A small contrastive image-text model, trained from scratch.
Model: encoder moe soft, encoder widths [48, 96, 192].
Data: trained on flat shapes of many kinds, plain or patterned, on busy backdrops, 97500 training examples, 35.7 epochs.
Rows from block 2 of the text encoder of a small contrastive image-text model, named by matrix and row number. Rows with one number within an expert belong to one neuron, the router's apart. Each number is 128 + 24 x the weight over its row's rms, rounded and kept within 0 to 255. All counts start at 0. Numbers have three digits each.
Before each expert's rows are labels from the 100 texts, of 14848, where the router gives the expert most weight on average: "tokens" is the input token at the peak. Only what is clearly more common there than usual is listed. The data: flat shapes of many kinds, plain or patterned, on busy backdrops. In brackets: how many of the 100, against the usual share in percent.
# router: router (text_encoder.blocks.2.mlp.router.weight, 8x256, trained with AdamW), inputs 128-255
# up: expert up (text_encoder.blocks.2.mlp.up, 8x64x256), inputs 128-255
# down: expert down (text_encoder.blocks.2.mlp.down, 8x256x64, transposed), outputs 128-255

# expert 4
tokens: "i" (53 vs 2.9); "m" (30 vs 0.9); "g" (15 vs 3.1)
router.4:137153127167128114137106126142162116134144184161100150096138135180119091166183163144144160114102162131130187092156166134124153127167148128132156154057134144112133104104127096130127133140103152157127073101091100103120129130119100130103100125099149106135133165116130122131154125135113110161144128155126157104124097128126154158112128118131167133101134118155136092120148144138139132158076
up.0:122133131131068102144127106113171107154166124144109144142120128127119132125082167108097135132112160100154154135145138101121094124133137092109095098127160132149167121099164109090158142108137111165104131123154093112153124113109139132162166100138077125120133122123160112136148115098089144124133139087161134118155083127157130153102095124131175108149150137183123081085118164126116094158175
down.0:159125128110103100096163106100138139150139130144085133164149123102153110134135150152169169161113128098094115121121135102117122067124098125099118126130124128146111156134125105095102134130145096114176148138115092140154138148128163167086127109121112134136101111165118148112105160132153108111127137100109148084107111107089122130136164158068120111127097148116157193135176090094102093088171
up.1:153113177139133108117147097130096140164142147155139138094114162110111124151166112124106168115137078097159160132119138099125107097128115125097159104119119125117132112131113123125141113106114130129112122139140164146152132097149132142171129102156110096150145120121136175119123114065117164101117092119138121145109110085110106123106124106125125115133171072144180140089092162127077098172119
down.1:163132147118146111128144129089093117141133179140154190108165098130120134129162114096120111106163126120096120125133144170122113137100133114139121142136081123086130150132074130133137127097128150144110116162123120174113137137129137121154120116107157136102102164167133137151097094083111130122160159131122117135143127191145143118109112103106088136097101107123114149101149096156135172145158
up.2:148109136147115111179144128130112087123153143088123148115171133071130103146173138124151109110133112138138142132101138164159133133070145129152139187106088112112117148120123106153141118146150137119137161149192124160161095071116127124147157121165128135134109130143140129130097113140108091071139137143128073165147132081121142155133132128099142141108094120138148154157132154119131098119177
down.2:117140095160133138137110152121181155103086140128146156129131096161129101145106116116072182127133122115128109122146132102121103073117117144124087123107123143137125137140193114142122096105133154176121159153174140114101122107155107128125095130068133162149128124121153147150103125157134141117128097094119161125110105112136104147171097132122138130179168087096175119133194147122083161152101
up.3:127136091112132137144114095102112129132145131098133115108137136099111114135188121081163114125174131124127163158086107108082093141113117160093117098162116151142143131104127136095102119158127161128143159147090083144129146125124126106116137133084123115141143141144126117130096118115128119171111136132143171128143137119130136095119115190101156142124143126099139111174128176087128106089125
down.3:146103130146104115112122148138126134162110114144098169113106117131099126146171123120170130084114144113102127160135119096138146135128111138143090089104118132122099124123138131135150192121150115141142078168140138122139146118132112102134154107130132134104099140085127112128146100154107144153110123099139137158166180106117131122103126151125153145146142098117144087133176144108128136131135
up.4:110092125117158117124095151107129136158123142097087099114080130111138121132113111133129103133137138125121105147154150129117186119145153101114173140119105166130088084141100131139125160090111130148101127156116115129132087109168099141129145103163175105133107124118155147142127135140137114138195133118135157111135142134100187113142135105145135189147151139116160148128135140139138099091113
down.4:136142109148149165091139094145130102136183175151136169139165086132154131091123129121123170107115074116122182123113089161130143155134099137118086129159142142108122111124127120114153141127156126125164110060157123141136115145109147137112135164121086135154167106138159109141117174109097145140110145143102126141150097112138098065139113096154127104105143092152096108135110116128121175167145
up.5:090125118132090153094108141136151115073100115156127117137123148123151098098115121143183110144153148173186088163130115092099130148128126129101113080143111073115095136110140159120118111129137150142175142097121151120130127102195178082109104145113152143149119105139151160128154156100143135142111140072131126155150106126117107146137124164155140163120147075138156126126080134161140121123157
down.5:149118143157071128186156123133140103105128147152141106164104125153172132173131154125100149161098134130144100127128134130054106174129148143150121132125132106112151086105151115115099156124170144135124145155143139123165115119110084116120170152152107127098097134179156104140151071061116148083100143120134137126137118100130117108120137081188103147093181141135111121096108137112149133111158
up.6:128161113123146119155129116134173068097152189147121145132123100158151102137135146150159124142130113134174128112144134134098151159140152121137124123077140096160122115079145133169105139126139146106113126136087083114157137101149113131155097143119146126163142126126136126137127122144070086066147131097119110111107119147162160129115083125171131109127131146125162072109132140092099153112084
down.6:129144112105159131113213173143096154158138110146180106161149141110119140164112129073139115098124140089115143084123128079124083141131109105147120110157135153109139156128142178094166122155089112140129134157121116130145123140093172118110170125143146139103129153123082093135139120122118147140079126126119130124116103103136100137155143103151120123128152138099109145150121105151110135135151
up.7:158160117146133097127150157100104114142152171076145132146114146106105109124099083155142133157164126149123134153144135101157130127093105138105108157109122119149136084118153044140125097121108149109149093117135139100174074157170113147119090163156062140141135142122118137119108128126123145127121158152115134104155105115125089116090169095128131113132098093084155134114147128124152125171113
down.7:143127118126119185113113101160128137106100126101100125128147182113161197096157179099127120140134142145117111087162120163115113146126116099139131122177156161159103111180136134109118104110150073153107133081120126132158138119114142158105147158141155128195140092128157089139132128103143109158106137149120105116089115114102146124188109115144110115164132138134125145132156149129128103136135
up.8:064129121091107104121115115098117158090134079105143093106159123132127113134111146121124153104127078110147133056108146093129157133149160112120103146171120182125145121152083123098099124122117120126146111110090149115121100096126173112143153096121127158095102156129119120105106115113159137129122125160159143123121142129145135157114132119112113157156163142149081162090174141109091128101115
down.8:119130155113142124140104115135137149149126137117084123078103101121143091114132090096163146124097119148093142152126096183120121121157147106145137127106128133145134113130121157103121132142160103134106137141102091123106097126083152139104146139143144136146124161195092145171055125095149120120112152058111148150141141107126091113149154126152158157073129188169102067123130165139142107108086
up.9:130116146163159191100163160109123086134128169126135094150122146148132117117129158136119112110151155169149106128163125136093130138082130125101093121130121094126117109139150134105106142164103143102130120132137144113097130121129167119118184122157125123121151103121138110130192132131160108113105181138101142135103104093116081164091127107143147149133138110132130171118117103132168139101129
down.9:142134125165116133131129108123144113116097060111068168159135093147123122141151146148155178100129155141179123136105132124140090130184122148116140125154169127161119148110158118098139143128124098098109114127178130121078080104107142139162111119118150118150132130094094192080099135121126125160121173105107089171138127153146159119129150103090135106139151089134115127140155102104109116120127
up.10:136131092110125099131129132156119140140162106129145142137093139087133147154108147158026083136097098127151138121156165158114137138097159139133122159126080110148155152160126087145128104125149096132098117141180146113158159116130119113148161131136104117129088105117094158155151179099166156146107122098131127088112133132134108122108152139108081134152139143108127085187154131112144149151159
down.10:166127146124137120143115129096135158109146113180096137130169080154115074161166110162101093168163095116099109165127108116152129134136127162111134132147103087124121112160133124121080111113141098135120105105081140104128116086124157079112147141121110159152138172091133135135121142114133105134162140171168102101110134109161129161116157123147080128109151127111113138126151140111107132139157
up.11:119117146154137105132119106143159077107121158156127106138165133125157122131123141114165128134139117114132140109186151139072108142159131099152103127100125160173076090097111086138098168107145084131150108129123034127123166128160077133133127128098118082155172142116110140139135125126160120166174123119105120117143085130148118083140139151148125137148111165113163121134122146172130123148100
down.11:162152109140080157133113135125103149126128133078103115147090107137146160105104102146086129150128133141105175159088170092119144157104092095101137115114102091102147115120155162110129130175151136133116108118126139103136123186110180129082151104107146130075145134142125087123146163136100152097099104170131153159145122113089137129104143128158132153127128132100121115096096123125131148152163

# expert 1
tokens: "c" (74 vs 2.6); "x" (25 vs 0.3)
router.1:139106129167153117130176156154116135149117155169140127102118167126147174098152124141132144094130156128155121133156091123148156093143117118107132120148106144119135139094148104191121077103099116133112117156105149138132135128137095112133127153140115102087122150150136153104128128165104109159106131138134169142153095110157117117101181128121184145141115063112141123103127181109138127150104
up.0:149104135138112135147080126129121126106112104132122088128116099098153144133143136082111115106126115144130165118158149098153093114157123149101118143127097113131183139068105102117117158131152142122158095134110118147163111142147126095117121125176127166125117113163083103145165139111131118127098122132136129112119131125122114164064115124152109183112090132140149133130066154098131119118095
down.0:093101102084135181148084128135116133131108108111177123143176104131101139111152147118111158150161155126143177115089132129133140089164124143148112164155130086128151110149150158150156139131126153104152142150154140110113113173133120068100138195120126162139089132159081190114105097130114108127144099094101160105149104129114101104092107135082137156114153135150150118114104126128190140133128
up.1:142151137108131097133114095132111104107126110156150145170119157099099083130147151155117188136129104136111141145083090125131138144117139109135089126123128117141120133132194105120120098084173146158166136145139100120120133133170121144126131068081160085159124120140146137143152171106131138083125126144157133123129109121128077138128128117148121122133178112119113145109106117121157133076103
down.1:117131143132135111161125139178117112104126144140091150129142099176051106127154139138100124134104138122138145137084107130102162130107098147122134136129110149146100150110127114121115119123129125157171088092139144110116149113169132072123152137096137109121115161166112127126107114145115134164141111117119132131120128174134160113155116113144169157107102137099110120177137139086156106134161
up.2:129128171125136168154132104139092122112139111103146133157120135109173131101094097096101130114134148126127114098152090148087099149090150138114128102118128136112145108101110154130112131107142111088135060120105138088157125133130123123163102143165128109142162128096142119113143098170118112130108143129122151136131155188120157119049120144142107150091147135128131158131111138130135117130086
down.2:122082143120144086170113149151136155101184121127109153131105125112112136138121161096127092095098107139103152128126172141142128100139145124071108131115130139118154130153139120102105106128111151140090153157109112103110109116118144103107115152104159156127150108103135118158078153114131120139126114106128127124150138138148133140123176083155129132137163153068096097123142100152124140122105
up.3:153107079129111123112138156095112115187117107106129105069133154136133165123134090141163085135118142073147122128167121121097117160165097125128160166172163136146146126115150163092145139115133146130084153140105134144116107087126118130124077162107107116107132174091103122098152140126128114129125144126113091117164104096143120165137120133137127145157094147127119125145149143086154198120100
down.3:137126122127103132130153102083154125136139146142143128132120147146133079155166144149129147124101144169136121172116163133125112133184166096100162180133131113136149160112112109066107168142131124098126096156114126080160117146135107071107136085128124208105137087154113088108122139084095084133100115169123133119138106114136155146157129129175130099127136130137104121124089144148111118143120
up.4:102142090104123113137116128152125134129127121118097163143122134140094148151160110134094131134123124178122169198121109156167114125198115189159129103106069105134140087164118162132133138095126151112076130131089098136147135101148129078143126076159119129121104159130132173141112148125139115114147130119098145115138142093100108130160117140127084072121120097136113149166134104081137122100164
down.4:100104146155109113143104139135089148090099129075167131095143166125130136113090110196140136146100121092097083098128147131141107112160093169143134113104087167099099096139114127137103136147115124136087144103097098153147145147152150120151177113139101154128133123094153117140135101151130112135158112121101127138149078150133118126148130125116112113160141162109111103164163116173132135126156
up.5:163122084122113151139149117171108146098121114136127123116156112137159164105138078123137102105105168111126141136134141131123107154123131126120135105121130109091122094183126152121119122132110122163103117157136130144108109112096135131111129082122155135127132155154156097131122097109099143137138130145105150134138113147142186041095129075137199118152117118119095130094128137148129139128149
down.5:089096164134171114127118097157140163139126135131128140134086107104148169121163114128158133091094142101160128187167101126127128128135155127131191129162079114136137163194093130117099116162140156132110123147107101125119146130125133107086170128105081087125066114132071122138115122137141094167125145101124074134146146082127133131121136160095144079106141140135114110094179138115145124107139
up.6:135135102137164090140079144134113167122115099157126100143067126138180111144132133102168148135166122120112099159138108122111138112131085139165145187120153146094204132129129140131150122146118120100109140132120121153131103160145087118160120143132121169104131142108092148106135101114063138126128119127165150112163154137149120133136151116167097170172132127147113135162139133136170134157121
down.6:137162122133140119104115117150108136106209122122147177130121186173111101144136130187112128144136112155120151110117091121122155144133070129173150168143091145148125127113137131081137187130147128137127113147113117150143122101125101133076168124139123139118146119099087106108151100124162117120133124158124139157140130144127145127106109110119098095193157105140113113141119146143123123169092
up.7:150161103155118142107124116126121082118106115103141068163083185100143130133177141105096104130113110125148096115120127137182121142126135105112127114127097108087130139113146129139098109142085112111165111159133124097119128116160134125132180107153120132124121108115177124146088111130133093142148135160167128099126105107107136165084101111125124141132136117154089162135164093091105107117106
down.7:127176128157111143127149140146143141128120139125108142123149155139096145094083126157086127108130132148105119123118145118153116137152136126114096157126174107078123161144076143176163087121100114166117164138131162140127103111122151152108126146125152148113149137092166154123180145154081109120147121115145115149128141128150159141139101130138167117132101119113136115149098164134176114117112
up.8:113152144158128098135177117133143159088109127138172138148142098145132141093110153159155141161083099162146106096152155132128119123125175109133115097158135146112125132112094139166130106120105105120116101130120134134142189116085093119118091109155124087164134141112091115143110119109129113137120107078092133100119120080113141091094152142166120082124141091083165140202120109108126128128058
down.8:129142154157122152125129115136148116132103127144169143144112138124095140183078078162056179138158089116171097123175126095117119105104130094121158096134143131147126108152123130146160137120105164116117134155123110162086111121140126116157106146120156140136108105083097145116154100146135120130125100156103096161126138154170120113119141157095093119112162104127157153138140150121123140105129
up.9:118156101143131110126129149137137169162142146118150156116130143158131150202136154125096191120173102053094130121137130132136123171066137114083123153106148125102075141160109180131099132117123107134169076133150145127079126141135116124147179111114107123141155133159132129144158100120171142116127110108164101113154123119095137117132167141135128109137135128164077107128092121117104080128135
down.9:109095156153155134137085147130126107112128097102107165105143123134160156110129118109129114128110104140141124152116106113131124106111174134124122170185172123172159144138106126122084116110164093177127137117121120132106173140148145123102163119133161108155059148144139116152114120094157120110111119100096084116144146135129165127108124118148126107114129134116149139103121122107115100120093
up.10:145098135136131105072093162125114112126123101085126148116131122149141113129177131136109158133134143155158137146132133140108139147134085177143146141123095099122140093144120096155091113141121118110128125112106139117154146129113125121148118141154121116126153121115155168158102072090105130112111136125119076145124115159108117120168082135145131145141112150137120116115148157178177133103112
down.10:145118135111105086105117131123114130076190100068126120121099102112104160188099105123144152118105148151112100081099125116117103171159151144135154121142121152121155116116112110104127108121095116105150152148157135093097133105132160153156088143161080135109160143167151113114117133139115124162143097108117129122190122152139147147100138130135125124117111141136155155139120109150107152130140
up.11:118153130117145143131133093113110139118140105097119125111127128112093096107094108079122134123105064135146128127130114125073166128129137102115153130108118116095152171104130136109090131122108099171091125136143130166115149093126117176143169143123131104139144133075136133145090133136164147145121136166069111128136160104123146116135156110157122125123143129160142131126123109107140111098124
down.11:165130123091115099143123132109121172143113138127123124141108127141165133117111137114097133157083184142140111111099108116123104128107148150126107098128110150132126113109173175167113095099106082096132128155130113133148141138088138099133105125105126089093152120134101114150070136162119147139153119111115151105137165149107124138130121109103100134170117100131121115168114152088146147139119

# expert 3
tokens: "l" (42 vs 4.9); "t" (21 vs 3.3); "x" (8 vs 0.3); "d" (7 vs 2.3)
router.3:085137119168104124119138122126138070099124134125129112137105125091132130106143150152099142108138145176133165118154127126195139112168126148114139124119124144066141146134095127141111139131102084162154120150158157156128148125111107136172087112132119122115101169187170169109089099140151136136104123105153148092155112108122135119125149104145123101120114132139131157122105116079170098132112
up.0:123125168126156147144103124105117145119128080123163135112105119133199139094162121089092151097136143147123134135177125137124170121129124130125123143103134145149119194120128113153105111119161112116069114127148140112183121131133129134091149154143107146100119193123144194134143147120164106113145122094117100148105159107171124111170120170175133122107109128086170192120109136102124130129138
down.0:125092098147166138145141127120156153159148103117152160128137159152147133135109119162137115142146147151107123126104129131084133129111128119124131114123124085058162141102133128161077131142105137140098110146098145139123175110138129107152102139148115116146106115107114105093137150144130161111148119142129126086173134160176114115098134159114099137162121114124135128142143117097115126162125
up.1:138136147119122123115154129099117132158078132109120151084145132119115162097110161151121119132121139191133156174158103129106136136049122155128137094150148118092087131114179128064114150139117140128134136144133140088144117143072110116150137100078147113158121150146135163111129113113125175123135164153093123112106119118105142130070123121133136093163122154146130104111151147105132139109056
down.1:116153104130113122092121122132192119106172121165140134137100116098118085134137128113129188124109140140103084105120133148105136098169111112111102149150102134130143133175147103148150146131128126107091094159166112156120137120090139145111160139131166095085103135094125092122151149141090157152123118115117113156169138096101130123141124152086104121095095126136125123117146134163134134159117
up.2:072147132105118131110113107134186134107125170161092148162094131114103120144127158118120136132141149101161139149125092111108147123147110100137147089139133175105160137140108158122134146096157114137107148116123115118163134143095135105087087116136126118095129109103123166142143082160147110114120131093117126184113137095124146131126144140183142089072110114133152109089088127139160129113154
down.2:120132152060138126129099103128090106075138121167116093170162146154168144096114157089189161115140107126139154111114126128126101083131113113112127083111095097147096151150084159144129159115163130120161145158186104096114160182143121122133113112129103120095140124147101115113127162125145132133164125125090128093105170143164101095172125122143117187109124139116125144112075124100124115131142
up.3:117145153078086109132127124127148156129118117134093105179096149128157190118101106127162140131072130080166150133163136111113122123146119134168136121164133102132142120138108165112102152137109120125102109097193087143113158115128120108171157126133116163144135187087170132104101100129139101120120108146084110167114168161146108087139120112150140082111102113088199174143140128118149105128104
down.3:137116118125140155105090149133128146113143129189123119109148133149151120126163139159187110118127141131175117125092143103090108097123136133121107082132122103161124143155096107134134090131099134188136150148101108124151145152152133133110087160162129089155135126117086137105128091114121152111136156110132090122158139102156088172092115124122132098133123104140125124105079090138112140158111
up.4:154129105119169091085151142094112116123156120101157097130136109134148085077122090174054126145133154092088132126131174116121135151174108131145155053131097137105103147111067138144135125102160106084105164100139113180134116102159075112118126106097145127131143140142142195115115133100155151143146136118137118100087158130143125128145112105139133096139172149102120108126165151097171144150149
down.4:143137111104160140134132104127156144135113105155113119069121165143066117148124118161155137137091163122117077158136135130146131087189129066151121110148106136131112164102104187103145173062116120164068090140144162083119117124103155093143119136113123143159157118122127145164117113143158122080178133102116163115136169161148103099107148121115176160124105150154106104147143149131139139119118
up.5:138077078096136127118095130125146116146143126126108141084128156170131102085129126100144098115165086169186120113172159063100131135081154113103106114109108131144149126116136167126111168163081124094111130148118125151146141105118089122118126173154153143113112082113133183123063117171128109096137122141170140137137129118098120122143135132154109140114146082136095145117149153121173147121164
down.5:152136092113110136104121057095082135140114115143138144103171113117139159122121140143084142130095135098116145167099151091154152153087163141106123114168126130116116120138076122150147144106079125163099175152153140113134117124178150126115145149130131146106110075169118079126116136110109111125113113117172166105088156175131139107118129146134131114100115118099146109151166111113113146136121
up.6:111124132145158120109154185153072130134155116103161126103188159117140155131146113142127133118146149129145156095159161151183120132153108145081161161116124133125064158115123178131178124123138110094118136131150174168137119106083140138113153099140135144167140151159116133147152148115129142156126151139122122120110104141169139141130098101154128119137088153125087123148124068095158113122121
down.6:091139166074137145119099115158161133170093134110135090152164117160166138114141105103098147104111109132092178117143112103084169128145123109124139120113137177115132119066146171121139083145111100101082156135126104113138157127125160119129156104087144128116086102144150107118114129177159085066100140129088133119117123118149115141152151140148094126122144142132133098110117144120115072098130
up.7:116145168139159138117071118109126161151135160145135148135107073122150142168121124123126090162160133122121153142147118118120170118147125138114116144100134168114112123140142113089092130148125134150147093121154113148108075101140168118131147112161154152135091148139148126114159082119148136114110121108159077157103122151085111113102122172121156138143133153104109141075087129114127111144094
down.7:121116132137142098149132128145141074110120156141051129124153105144096124133114156159191134164113144151122119141087146150179171069143079122129069091113133129110125180137156149121140114123135115128175128095143113107131126146129144160096154140127153162110129154151137137108078194131131158147146144144106128104106108125151156111133180137096136119154147120143111126148142142107145122121115
up.8:146152163072102133156126126125170113107127117116102084126094119125136120128182110123138113096160115060180166171103142176102120127151148102112093137097116139108134153109168105151118146133183145109126096154127086102116133132109152130141140125139116126155148140137130105123128119181120071115121126153157134102167171110094117171091120133139119130137153123185142088117124135146112132117186
down.8:091121117114149102149139097125104134118123167146103180164102104142112110113150149102147131164135145114074153155156133110178136108144153114114124111121059098095136144151105146111135152151155181194145123108155117135119138159123096105116144123153137139128107122126099107129123165092133135118160087128177104147098135148086130108155178099128119141130159077103166134158125117082072124137114
up.9:148135148156076152155097132161162112093112123137128127106133126132104129144086099147140103108089132115132110098078153126151085162146160076131135076129160150135117143110125128145080136114135127094132143131177123127132109115142150123055099095109130123097130091107135074134096129131104142119162141122128131136085116142097140108118146114106136129111129155136131152106109130104127182105107
down.9:122148144131112103124104147125157127146114170125182131122066121134153150119140124129124097142121094102125193110097139122086105093129177156102102116099147150107106097126139130131143157149127164146173125126110098098113122128178147134153111149121110141137135118104124163135149108137146113114093120099133122119134138149123115122117109106131113116167091156139140127119081132113101128142110
up.10:106147126121133137150145121099097139104167143127106093132125125113147171104101120078141129149131176110133130093142110065130126131144121098101110107105109133127121126160106156151118123162122112149135178131151103104094152134081155080105181172130125133161124112097083164132071128113146094133129134084144078122115081139091124125150110122146149149104119120129121146158105108165141143166159
down.10:126099122090135131133142117143109142087115116167124062123096108182166127132121113184116129106148111119102152134124144148159141120103105092131122104095084139160150111102131132107143105132135128154140117117180108127154120139127176214136124146146167136148145107111130164136149149090136132126124116155115106074135107158118125185131148083134166121123101113146122158110066136127169118148140
up.11:123123119123122137121111090102153115120120088119118116133144097129131130134103140148123133156130131123129128154129148084146145128136129130142143127105096163100118120130133112158147110153161099117133130174123104122149140126136093126155105092158132139161162165130154147140164102134109135141085142114138106112163129157112176131142142116141109069124080146130140088121086175160150096125153
down.11:142105103096122110133129094124173173112106112131135153155133104123136100125141154123168134110149127091147129115095110164133095142126147126129139152132158164164133159150152198115183104134107125101133124118184099145068134150136141115115089167109130112150083066135126134134130129125108143117147117108116134097140139107122136099144145133142101133109166089172154121108115103146139119127108

# expert 0
tokens: "i" (18 vs 2.9); "r" (17 vs 8.2); "p" (16 vs 2.4); "u" (13 vs 1.6)
router.0:093122170109129188119134181090072120115111096074149120125187167143134117117189156120152102154116125107105121144160147118136074127129098112109141144160139183142119107137137132131124142121115131143129104140136170132128166121117100129123127148147128142155141104117116084091132118104136115108122137171090124083152046151144137116139139124152080113109144125122136140150111112113125089146121
up.0:130110122162140120159115112130145117144109182159120097176117150146186147153113090115131150149152125186140088125113116107181091079134100137135125127108112132126146132134131113144162114117139120102114141089127117135141104144130142126143136110151116139102096146111176090137169106174157131111143113142116121101150116133135069075135130157125117100144143173086145129127146137150124179126129
down.0:139164181091150113104129148053171129130143145126118115108122141164131155148101136135149154135113163131104127129165122106121132149114100092106107095106139185127120173163157123110207100109111128140131106148117146111102128088129129166105111137097150091177135118140126145090111129156072156121136113116116144070169108139121099095141135135149100117087150101143129119150145125104143092150087
up.1:159079118109152118066142119139139121134155152155155113125105132117096125070158145101076072148111186123159159120118102140111168125120157138111075104110102147133158117142102119168158122120120107095132096128135142127142114134112121116145143129126125121108098114148146077095137113144144108140161153130142140114105092172123109137120118111158136133155124123100081135114158113077096129145117
down.1:123132136173119136119120118177099130157148097120114089130148110136101148135145132137143167095126103098148141118113137118178107126122145131114142178179133113109091132114137114123125151165146090164118120087087124155133101159174113105123135122099170082122146113136131169127139109112144110074121077160147133101134128133136146095112135181147097129119090137168119127087136133122137132094085
up.2:097072089127124092164151177142106117108096182115126132101110107111109084147105121097137131131160122141120120126093180119109140179109108104142106118143142137108160131095142135184122077168150153114155161101132146146123112159081136147078105169097129128120144153131140145137122124129134151106187078105159099134112127128117090143124129130125127164135107134112144085192125134131148148128114
down.2:146196174137117120125112110126119110135143129144121126150139114130131147101178136136121165146152100130157146117124155080142128116125155157076172119112132195157166128169153136092109126112112149143144164134152139145078147084110136159115133100146099153091153065145100128142164127095102111121066156152122140133161133131135107147127156095134143106143102102140152155105090145138135097096094
up.3:116152130113147166147135139138111109164163145153141086124111151176117151117128115126107132111111169133107153125085125119136109099073159154113132090121152137105090100122094116109119159109113135182136109111102146156159135154121132129137115129138091101115119142157173158154166129132113104127115127144170102125145147120136115114071110096150151111122118087149138122143121088152094121107142
down.3:170110133089144079180113134112105131092118098161119095152153073131123145129138089126095149105078129104141119113130120163147092175167110150148099093102113133092143156126123157119136136144131120108127103119147113138120131071164124136071132139156141135128093145100117142136137153097122150120085110170128132136157117089103156133111133152144080124161104143137119149141138149140108159102113
up.4:122159108131162199111117102135122149158137142147155140168150150135180076139148139145124134160137093098152132127166124146148116147110115131107143137086112137135130122163098145159105101095156119150129129092117119104173143074153129128147133106153085117108153129121090134153128107125132100138111165112135110161127113138146123109078192136101113144115096110131151142104112078130163130110126
down.4:097144102096112131108118108123189113122120136173170139078125146115114095130126124115156117139127131134143135145154126088136131110098167143117119115121150163088094108122182152086175156127112150158076119126142136111127127160073126121117153122103123153093111133179139124122163153135150128095147146143128167162124134143144101118118115154158125137161140115136155115136139102137161135162080
up.5:101146076111103140132131164090158114112143160161109165162104126127120105136131130113144128100087126140143126118122105134110110136158151153104149115093144145094160146118140116135146171130118136146130131188150121141140092098088144145093112081139116138125105126079121146098173165141109126147123144117116125064155121094096124125082135143126106132089087117137079132110149116132145102142126
down.5:106111134082169131181150157125140126143142094166127112125120106111115099144135132120085111135112155156123097133135143118090177122141105114121114141125086101163159156099154157172132082155082097141098115129154137140149107173119116127105109110102130134175117132126137122148091119106141157110119134167147093151174137141149155117138121110173124136139127138129112143157081107140144101080112
up.6:178108137137121142132105101074106110100131139195143128142092160128167149109120140113160114105153180134108123128150102111146125163160064127141141138101150185120109089133101117130122116114179110159103124131127118150136098138150110100153146148115110152141160065126158157126132115148108140135134180087155096110083131128135072118103110140122107118137158141153090136133127118166122117084106
down.6:135200129120152104168105146130132126090116132106151102121157135136143155132115141170075087092120096132176124156147106090066175109135124130123162176131131165132132143136115102143140172163117137171146127155150130116101151118171128134122121112134119120127136120130121146099156114139097160114102136160111114103127113152131084132142155127075113132169145101110120158052148129151116134079157
up.7:126106110185124130159144147097112113129128139136112137125158100103158161116137129161141118135130110204139117130129131103165142082105121125151124149116124114120070097133105168126133079139144149102136093118120116163127150133153126116186088192160111122141135143126108165153094104135106091139185133107167132139092153160148107112090115123080118122134132091128138148119112131139143145122132
down.7:147114119140112120090131134106137104167147142133140107153180136107124086128121105103142133145104105133146135154145148099163125120092135131106083132153097151127154124141113113123118122115162161133121132120120132168132064110112105150111138158125167118115108156134159102142117124111105118146140100139151094142112135132080155139119145140129113172157117131111143132131085109122106155149061
up.8:120085119149159171132128139146138113090150110135105110075125139105152151114167152105137145134130121114160146153126104156115128129162145158174148135115127115117093131113147131128129126184144104146139107099129141159120125155122073147093149133158155120079130123111139169145108115132167123185140142152137104106135156143146106139136131144134108085138151079107122075110083193107160087196108
down.8:094101172115154149144147139047093113091113100147134123143148096121140166092091132107139131065142158093089130164133085123138129155138140178142116128103185123151093080130139131086131117136111113139133132114152092143145150144128103151132156098151139113121138106138135118124121152190149145086165095156140153107133115133129129097145097118123171118122129158114136144109132106099146163144122
up.9:119117128097099100119133158131164104150133147145145108112139147117186087139157094120152134114170144147172099152142102101123121127129165140077090116152110112167146157149101146195136148111138115129151113123117159086109137141145133143135065108154113157112128127130104123121157125121130128137140132112106128131141116150170103114125186123146124122104097114073178126127143079095138124171098
down.9:128107134120138131114132095138153115110116117116126115100081142137097149153106185142113145159131111156076142111117121080111113118138104101106139113117125135087136099153167144100170128110117140138121100087072113111140101140101125139118156149062165139121119112120119115134185145105091125128142125121132119163081117086119119133157129078140093089159142111150125132131145167148107100097079
up.10:116131145120116136128105134149118105147099125156149096116127123121129143150138131111063110161104131148157103142128130099154107123126111157129070122138146081151171154098190160105156117138158097131142145123149128125133178117188078106176122086134128099176152131128113113119125113127124147104122132134115108138131133107130130155129124152160100126117103104084160119138116067128156119117100
down.10:142158095108155188146145120118135109119167107139095136136144168137142116080109134138121199105154099166117102130120135073118170142121153181145130145145114131114152132162140119125122098134090034125149126141117145144112150140120132138145122135160159114155117124131116139172134138121156158107120094140102117107172152167088118135137172139140091098104126144115125147131135121103155121081120
up.11:145110105103152122100182130157149128071135135107135164174104161151131150146110111121094122119124128089077145157082099113128150149102155110105132095120187123123132127113135113129137137145148106125082123095117114141154103157139130140138100137140130120072152140090110174132138131140098165136154125095120129163138168125089139131080116154130153138092127107135091128120149103094117111099154
down.11:096157151082145135101130137092113133118118139172142128105163110130149133117156141146125141146095150135138139143126109125110158161159069138115095190131113146125140150159113113173126136108112131146141121148125130128095132121098132097095154111149144122135127100157092088143129119099125079141097143168094151119128126141142116136175135114107117106149102132164147131088152118135171113167149